config = dict(
    arch='unet',
    model='segmentation model',
    color_jitter=0.1,
    hidden_act='silu',
    block='basic',
    upsampling='pixel_shuffle',
    init='torch_default',
    optimizer='adamw',
    max_grad_norm=1.0,
    epochs=11.9,
    decay_fraction=0.2,
    warmup_steps=2740,
)
Rows from block 6 of a small segmentation model, named by matrix and row number. Rows with one number belong to one channel. Each number is 128 + 32 x the weight over its row's rms, rounded and kept within 0 to 255. All counts start at 0.
Before each channel's rows are labels from the 100 images, of 14848, where the channel reaches its highest value: "top examples" is what is common among them. Only what is clearly more common there than usual is listed. The data: dashed paths with two dots that lie on the same path or on different ones.
# convs0: first 3x3 conv (model.mid.0.convs.0.weight, 128x128x3x3, standardized in use, each kernel summed), inputs 64-127
# convs1: second 3x3 conv (model.mid.0.convs.1.weight, 128x128x3x3, standardized in use, transposed, each kernel summed), outputs 64-127

top examples: many distractors
convs0.29 [ 97 149 122 120 140 108 116 118 179 166 141  86 108  81 134 145 152 117 149 109 152 157 147 124 143 185 200 139 198 187 171 138 164 184 141 147 165 106 131 123 166 123 124 125  99 168 113 135 108 140 112 129 139 134 121  72 134 154 121 154 152 186 182 179]
convs1.29 [ 96  95 102 129 119 125 130 136 124 161 118 177 124  77 138 114 118 142 103 134 184 133 171  80 140 118 100 100 126 153 136 128 122 107 168 130  69 170 167 129 127  69 136 210 108 121  93  91 103 195 190 129 156 135 133  90 143 130 130 149  91 161 142 130]

top examples: short paths
convs0.118 [121 117 195 123 147 139 158 134 209 155 109 157 123 109 103 110 109  80 105 121 167 107  92 131 166 160 150 110 146 196 177 110 118 165 118 136 176 176 183 115 119 141 197 178 118 127 100 136 140 124 139  93 109 102 152 140 158 134 179 128 116 189 164 184]
convs1.118 [147 108 184 151 116 118 125  85 166 126 154  93 140 157  86 157 129 111 114 121 133  81 150 100 113 108  98 144 131 136 152 132 144 140 156 155 142  75 121  96 176 160 149  77 121 122 146 153 197 162 163 125 130 123  54 122 122 130 129  57 135 127 135 186]

top examples: short paths
convs0.81 [ 95  93 129 100 105  94 153 194 148 141 122  89 150 110 134 141 131 140 130 134 136 118 179 148  80  79  52 125  48  71  99 147  83 103 110  99 115 193 134 157  84 153  45 132 119  79 157 111 170 161 142 168 148 130 152 186 175 103 139  48  87  98  92 117]
convs1.81 [125 157 143 110 123 155  74  91 131 146 168  66 166 140  85 137 130 179 170 148  51 125 117 141 152 128 158 199 178 151 113 145 172 132 125 112 131 133 119 108 164 158 100  80 103 119 121 117 125 133  60  63 168 112  98 157  76 105 119  55 148 147 141 137]

top examples: short paths
convs0.127 [123 118 105 124 125  93 142 117 126  95 160  93  93 133 100 112  88 118 131  88 138 143 143 123 157 160 140  95 165 165 148 139 159 133 164 132 112 118 158 110 102 139 193 131 127 139 103 144 117  91  93  94 106 117 130 129 122 115 136 200 131 186 195 180]
convs1.127 [121  64 161 120 128 150 148 149 164 104  71 107 121  85 114  93 153 123 172 111 169  91 125 139 149 133 128 103  95  49 127  90 151 135  92 159  87 109 160 155  70 125 153 142 135 110 140 164  89 166 150 147 103 142 122 100 166  90 128 131  14 122 109 149]

top examples: short paths
convs0.86 [ 68  91 173  98 114 143 149 154 251 162 121 165 131 100 130 113 161 113 113 148 150 112 128 111 153 156 157 108 109 187 145 113 138 105  59 100 138 186 143 134  90 147 151 153 134 123 111 166  94 135 151 113 111 119 156 176 149  99 167  46 148 110  49  69]
convs1.86 [144  81 157 115 151 122 103 108  95 146 152 129 193 154 115 182 121 148 130 129 147 135 190 138  61  81 146 113 124 183 169 136 137  83 126 115 107 142 140  98 121 133 123 115 138 102 105 138  80 165 109 128  66 133  73 134 138 115 129 129 196 134 121 126]

top examples: short paths
convs0.84 [ 87  80 169  86 140  88 172 169 175 180 102 138 105 108  89 111 132 153 141 143 149 141 154 119 142 148 141 109 142 158 130 129 140 170  68 138 189 173 148 117 125 125 145 151 152 178 101 168 125 162 136 113 100  75 113 152 129 123 121 122 132 131 154 155]
convs1.84 [103 215 120 130 109 161 197  92 119  65 118 121 187 108 120 116 117 112 114 112  68 159 110 148 100 120 163 134  91 172  99 120 153 140  97 121 173 157 145 122 154 124 123 143 123 148 100 146  93  73  82 162 108 121  98 106 162 104 158  48 101 116 168  95]

top examples: short paths
convs0.41 [ 71 110 156 115 129 112 117 167 191 168 136 135 106  68 140 113 132 149 117 137 149 116 190 161 117 138 140  93 122 149 111 162  87 183 103 122 160 137 119 132  90 105 135 151 141 147 120 112 143 171 138 182 142 113 138 176 144 122 105  81  91 126 162 164]
convs1.41 [119 140  92 146 138 182 180 114 107 106  98  83 157 141 164 146 125 118 138 121  95 179 125 144 116 124 137 176 105 171 126 102 147  82 129 157 145 134 114 131 111 131  69 145 140 111  92 123 153 172 129  84 132 148 113 170 155 116 164  63  17 142 118 147]

top examples: short paths
convs0.80 [100  86 132 118 123 126 213 122 165  54 100 110  98 209 154 103  40 132 129 116 157 121 135 164 181 177 174  91 150 204 188 108 110 140 114 122 127 178 133 152 101 147 122 160  91 127  78 153 109 107 170 160 131 134 147 143 150 110 153 153  98 168 169 190]
convs1.80 [174 104 161  82 132 123 149  91 109 159 196 101 190 165 155 150 119  82 121  79 165  80 166 135 128 103  85 104 140 106  89 132 135  99 136 131 135  52 117 118 162 162 126 110 143 110  93 124 101 162  86 137 148 132  39  54 153 128  87 142 116 153 133 144]

top examples: short paths
convs0.126 [109 142 118 106 147 137  99 137 144 102 121 169 146  68 101 135 149 173 153 183 101 153 132 131 144 162 179 137 200 151 184 145 120 185 139 169 193 137 127 153 126 131 134 115 136 173 127 158  78 141 135 112 117 130  73 168 149 127 139 235 119 171 235 229]
convs1.126 [ 89 131 120 126 112 128  64 174 186 161 111 151 124 105 111 143 170 176 125 185  94 200  88 147 143 143 151 147 131 143 202 127 161  77 166 125 176 107 156 126  84 109 178  71 139 127 143 138  98 114  59 116 130 113 157 156 143 102 145 101  49 110 116 109]

top examples: short paths
convs0.42 [127  93 154 136 167 179 154 122 186 161 170  88  93 122 137  79 110 136 149 133 123 146 172  86 138 127 176 132 146 189 188 116 170  92 148 121 104 116 148 135  96  92 231 153 134 165 125 150 107 153 138  75  76 157 131 131 140 132 124 123 148 200 102  94]
convs1.42 [216 141 168 165 151 149 141 100 154 104 151  59 133 165  86 183 144  92 146  94 108 131 124 118 152  96 145 138 155 127 149 137 151 160  94 104 118  73 151 129 211 185 105 113 125 113 124 130 168 130 146 152  98 119  74 130 115  97 103 105 146 162 129 121]

top examples: short paths
convs0.66 [118 154  90 166 119 146  75 171 116 135 129 181  98 115 128 141 132 151 114 151 132 144 139 128 136 132 111 127 121  99 131  96 117 115 119 146  97   0  51  70 161  70 134 150 130 121 111 161 144 149 138 147 174 112  95 157  95 129  65 159 151 111 128 114]
convs1.66 [155 170  90 138 158 165 184  96  94 121 148 156 147 150 163 152 111  64 110 117 132 160 113 127  80 110 139 118 101 144  75 170 144  98 140 133  71 235 191  88 130  93 117  78 102 135 103 112 171 145  70 138 114 152 186 132 142 131 185 149 136  83 127 143]

top examples: short paths
convs0.46 [110 119 164 149 136 132 131  92 134 139 171 134  96 119 162 100 151 133 135 100 125 141 112 139 173 172 176 148 174 185 128 100 145 182 115 135 182 163 155 127 123  99 125 170 187 158  95 137  51 141 110 115  90 143  83 113 128 166 117 127 143 186 170 172]
convs1.46 [ 74 158 144 161  68 125 103 106 114 178 103 144 108 124 155  73 155 129 135 161  80 141  95 137 126 132 134 147 110 189  98 117 145 122 160 103 138 214 138 124 127 123 115 136 176 155 154  99 109  74 134  90 156 166 148 187 152 118 136  73  70 115 146 180]

top examples: many distractors
convs0.31 [ 70 156 139 154 136 151 119  82 177 166 149 105 115  58 109 152 164 126 141 101 186 157 164 135 165 182 162 158 173 186 120 146 189 188 136 120 168  73 108 106 174 106 116 119 160 149 122 136 101 189 159 140 122 122 138 111 135 174  89 170 149 200 220 198]
convs1.31 [  3 136 137 120 103  87 127 130 162 155 122 133 134 134 201  99 116 144 115 179 144 128 135 107 143 163 121 115 131 154 100 112 136  34 122 160  92 157 135  89 148  70 145 132 121 123 102 108 124 102 104 141 150 133 162 126 184 124 172  79  82 147 110 140]

top examples: short paths
convs0.23 [173 107 152 188 124 126 149 212  47  60 146 148  84 127 123  92 125 158 137 152 102 127 142 118 107 172 134 125 149 106 121 115 117 122 167 147  82  39 108 116 134  88  65 169  60 106  88 121  72 103 148 144 128  98 122 159 116 129 113 103 130 103 104  72]
convs1.23 [150 148 133 146 158 115 148  32 123 102 129 103 160 111 131 136 115 102 135 107  78 136 160 144 119 102 121 158 143 136 120 172 152 151 130  85  51 197 133  85 192 127  93 116  91 110  68 147 127 139 111 112  89 146  90 136 137  99 174 108 138 118 114 154]

top examples: short paths
convs0.16 [137 133 128 111 130 117 136 200 133 148 128 147  70 138  77 132 141 122 141 141 131 166 145 133 100 112 105 131  98 105 129 106 125 132  93  86 140 145  85  69 123 103 106 186 157 119 127 153  88 158 185 101 150  95 148 160 130 157 125  93 136 124 112 122]
convs1.16 [ 77 126  90 105 105 100 128  65 100 100 119 107 115  37 120  87 138  62 150  92 109  95 123 117 155 113 127 157 149 141  96 107 131 116 158 142  71 183 186  97 119 137 128 147  91 123 131  83 118 171 156  68 185 128 104 151 125 124 194  73  46 109 103 178]